{
  "train_examples": 147500,
  "translate": 0.06,
  "norm": "instancenorm",
  "hidden_act": "silu",
  "widths": [64, 128, 192],
  "upsampling": "transposed_conv",
  "init": "orthogonal",
  "ema_decay": 0.995,
  "batch_size": 256
}
Rows from block 5, named by matrix and row number. Each number is 500 + 40 x the weight over its row's rms, rounded and kept within 0 to 999. All counts start at 0. Numbers have three digits each.
# conv: 3x3 conv (model.enc.1.2.conv.weight, 128x128x3x3), inputs 125-127, a 3x3 kernel for each
conv.0:473485532543468622521535498516552545542535514523426527472423488508505543503551494
conv.1:493550494512472544494493532571497525555461550566518505582468473521471503510493521
conv.2:476472441505436544420452523492539497517486383517453440476459527509415543494506509
conv.3:579533509477556528469411498552514510521575493483469496488520456552557425524476478
conv.4:504482511502531479517448585474478462562473485433402546456509542523493512500412470
conv.5:481506475524490455515512575480433470515494505464476513541451509509542532490418439
conv.6:479564451466541525570490566512517498462457511459500523516510498493529450464537475
conv.7:458515447541544506524552461523506497522525491509472502458520461489564589428539474
conv.8:524479512422493531487501478495499490570464475532539479428544538478488450449542547
conv.9:448546523498430518575572373509469569438407510468481490560525472426465485487472549
conv.10:494501459597466515467499534440467521468467503436565481499550440499533446597499469
conv.11:464533543461477504459478500462540545543418566566519445507522495463500568469449563
conv.12:524445537462455559494528456490491522470467515505495525463411563472499509450543514
conv.13:486498495496558476533526484470500417516466600488555501490600520448479475546460519
conv.14:453562500509450605456546480491511569524522448498407444543569551526518497476490504
conv.15:512510438534593512551540534539536537462584562447507531485586437540509460511514548
conv.16:519521489519489494552553471514515485508515537515441483529462626597461448525524539
conv.17:461526504463507512424503482454531498500523516541495488511557520509549442512494434
conv.18:449535484480465512478545476585443511488518568486509512520499520420561508477461523
conv.19:529546431529505494406518499481446457471491556448481474536498513516540523541532556
conv.20:470429485525470563447526446480529527509477537531500426524537484522514509534457469
conv.21:474429499502475415510505493478485474512515559538489515494534511523550557529493577
conv.22:542448481514513447508528510508481611543577494536547621542552521467473508445490566
conv.23:557542525589524478536517438501500506528515512492578469517505489468421484411456473
conv.24:441511518459537401527473552537536520483483586523515459462458427543548566455538535
conv.25:425508485491465591494502475506533583585510565497509558506494508495448542477499558
conv.26:541471508554582504486481593491463507475531512485445501508556494484473476463515511
conv.27:526500503529519513538490540455493500543523516472499503520507539493570488539443495
conv.28:472473518432460487453521505484498519487540519489469524483503477446490524500539453
conv.29:492417520481506412534450513488517545413571529450565499507473450446503529477526534
conv.30:445439515541385587493442450446572471512534531463554520537557514512467494590481441
conv.31:444470523519500421461501524455576427520503475511484516470479536560435495479530471
conv.32:503514500489438489509493505489488504567531480525473481532479522492467492463472549
conv.33:487453496512532514539515548521585464534527490489538500513541529498463593498580514
conv.34:534479473526565437442442482480467516464514547483509512518476486527510469498501465
conv.35:487507503479562520557567426471435451504495479518495484491452408538466418544454478
conv.36:550465555486555374548457524460501555542528510433549461454540454455516519543517510
conv.37:469481511504556508481482544524476498597568493467521511519519553521485445557476514
conv.38:516501523550588500561514486542443516486522453478532538486509461497597470560555591
conv.39:519454543514516412514483474503518518484519516544496492515571509451453526456440553
conv.40:500541542450527499521529587503491478508542425560533525504428460566505483484457503
conv.41:506540505500521492458546451498485502456493576490513449454544520505451479498531450
conv.42:508512514483486512544488478500486469535435546506508497455515470573491551460484451
conv.43:495449481490436470483543515505509431531561530538515478514458555485490486545478500
conv.44:477524469505407476489445480514513511541499533529510479397439470488465483374525472
conv.45:519499525515520621510473538468484478542461502474516514449576508528504561547513484
conv.46:475510478503481569455491526509455466558460450607441531489477522510425588499522508
conv.47:500501475529455508568457478492526494502439470506520490518529552450501461488577508
conv.48:486503464446549543503515508482479515494476571501486497601482502521461532506436547
conv.49:531444625517497527534510549472511492478446441499483477460509489490490567563523462
conv.50:541525433494564555457506536507541455505537523475540533486495572578505516535515490
conv.51:490520482526540479427509581522488488531561463488459458513466486536529538553448512
conv.52:462520503491509497529531482558524503462530530514471501595508500462466439532422524
conv.53:561474515515504500510443535491527531458503506509484509490486442467569543579455487
conv.54:539512485524526457513485544466491521472500475477457544512514487533452477536510447
conv.55:472487517480538547503487508526522503466631522536537490444538533441484505466514486
conv.56:521483472583527480487521499500486492469479520493483467488517462500504495522454442
conv.57:515586518565510586525501477448544478466456532478524486524539491518569580489537492
conv.58:493555531547471452508505474488523459488555496467519498480454549503484550499645513
conv.59:454485448488501574487518526453445569503503571566432483528439475482563521442512501
conv.60:448459540463530413507433515484470517530605466539515560467477484450475537563483465
conv.61:448517417554503465447440513478485519524462502490464477514622517431476534499455543
conv.62:489497508538556560518567492493544513566513463510472500480503499534509520514536458
conv.63:551504525513453474467552508451471487495577529503550511504428515572496527467467562
conv.64:487508538441564507454570507487481549531487543466489548479493552522485475454494528
conv.65:509408530566547491492498505530461441551504372489452505509460498459426505511520442
conv.66:529505530523451535578428451464477648500508519488452492520423537478489518469450498
conv.67:525493478605490516567484482444501532497525443543523531557517459564513376564506508
conv.68:518524492520532526491458488486508522510550498513565484566585496478527461476496512
conv.69:522532480496457445491527504472507469482515463501499478478481490509583451514437488
conv.70:440497426490538490498517563544529498464440509495473480583517453590527529489506467
conv.71:565476450424574511525444474460545511476520479469514479489560552525509510497487559
conv.72:656467523423587432517438569448504546451485621512506500484408445562487451552480549
conv.73:512490472554515503508531490461504507480535491507510445424474504465435537459393514
conv.74:536532537534565500516536514487501530486479482531471578519510515478510471470482486
conv.75:548470472482486427479537502505495540508514543454507521511501497479501513515492513
conv.76:481561500589504563482515472478531548494486406495529473487517529453482486528525515
conv.77:489502486519548444515548597454479544485534532486482556503494472494469474485492565
conv.78:467512518470553508474543437415490470410544439512452505537569525483557491467445534
conv.79:471494512562532450542467499529460501518420570419499493504439551481472595479471483
conv.80:529486384542517524495570500475517580518460510503473497537485481480493480455536533
conv.81:467595507526510616460576533494508474474514470474464545509524521468486452466561526
conv.82:500537443515556447539530509519505486470497431498460487408525457525505471506500481
conv.83:599500455493561529396449570545489468493576453524519460498504495527488516444531460
conv.84:500495531453469448503496497514468452498542472525433489492465490554462524510473459
conv.85:463476518515516425521522526459486515530457496590515509504458446467566548469524510
conv.86:493597506464600598449549548447512558534524589501496484488530497507540513476518495
conv.87:471498473537489505462487531493561554525574507534495438507506497517510479491474448
conv.88:467465495542477437517474480549460494599558563510530474466484489526479521483472496
conv.89:474480441426431492480476471476535456529430501490446531513442506508487457450512490
conv.90:539530511587459441463427529487482515514521545516523486488482532502468527492501506
conv.91:512516511467480469597509577484474488514517454502517483457530456556461598483485433
conv.92:569525526544485530581518509505481563504456494534506436486566434441484559450461524
conv.93:482449492383454510484506473535564484536494553534475500588542490512481447496577477
conv.94:519502526511448511496499461468500505485462528503487504497489548499451499519494469
conv.95:543469588469505552557526486490531445530440461497544520470550483494461471485582503
conv.96:561484474489550448465406501554497519547502581480478433516465473457445549531425504
conv.97:501456512485531493478595498476571511429593537451552561487492480499518490472511501
conv.98:553434498527498475546467503472541483498493514533440479504498491553575505492488568
conv.99:455486444496499483518532508516488548473524527535526506516440434475542491469515463
conv.100:473516505548506588453570427493463519510501454511522462593501491451461512423434498
conv.101:469506511494515441519464544508502516487531476482518468580463472449560469501492567
conv.102:481462553539531525536503462513524512501440477535492524569518487620478488436549558
conv.103:497455495564459461562479449506573588491580549466560552513537491479568551512479498
conv.104:480481539539534500500514545544540505543578467486468494543491573560493532505533507
conv.105:512500495513542543460490560498461470534438505447466500574439576527496427509503508
conv.106:464453510494551479487521529474549483480567513509565481496538483552497537523534490
conv.107:461461434536466387512559496423469533467493519515530503459498509445507533444516449
conv.108:531510421522522625543508519520455499498526458494535443617516587469474516497517505
conv.109:505517456470465546458531448493472457497495443529531460448494462557477579520500523
conv.110:469408445366382516454437403479522529493464519449427531489531550470497441466552517
conv.111:505511419518465493531527474578491508480473480492507484514528481524562538487491536
conv.112:463419488503463534484490409477476467496474536485490477466574467440468416486504506
conv.113:562485515455496493433488538508466583571477481504529518439479523473539506502488483
conv.114:469516496526487455505508534468489485492466537495457548508446424512516478511468463
conv.115:560535617505509490594463497514476490531485510510468487482497534511467460549559500
conv.116:454499429524554483476413532497512469519519571492481468477505515494483482493570487
conv.117:458554427582501461493463561503531520537538475511487500450489542519549504486516499
conv.118:432465503421465442512461498557517548532570417466491485497472507472475584549461511
conv.119:486510510537456477507518443503461500500608512498546480550526453472509548507432507
conv.120:541561504489525522543538507492479481525462441498505465569512531495523485506479443
conv.121:488537476549537523458594484472460516537493478508459561498533523505496468458501462
conv.122:530469589489541433536485434542488503497591572509514532474530455532545530501571521
conv.123:426468440558560514446532458478440568554495536496547448488493504507428457498427445
conv.124:583534545522520581452478487460485543478550486536445480533493455496471439494528531
conv.125:488471516508529491464527529505527471505446474440441487540556476463527516447475512
conv.126:541503543488538533483534534469534478440494491499542453479413508553513501508473464
conv.127:489421440537529486474445544574515442477468437501517476532507393513396437526449447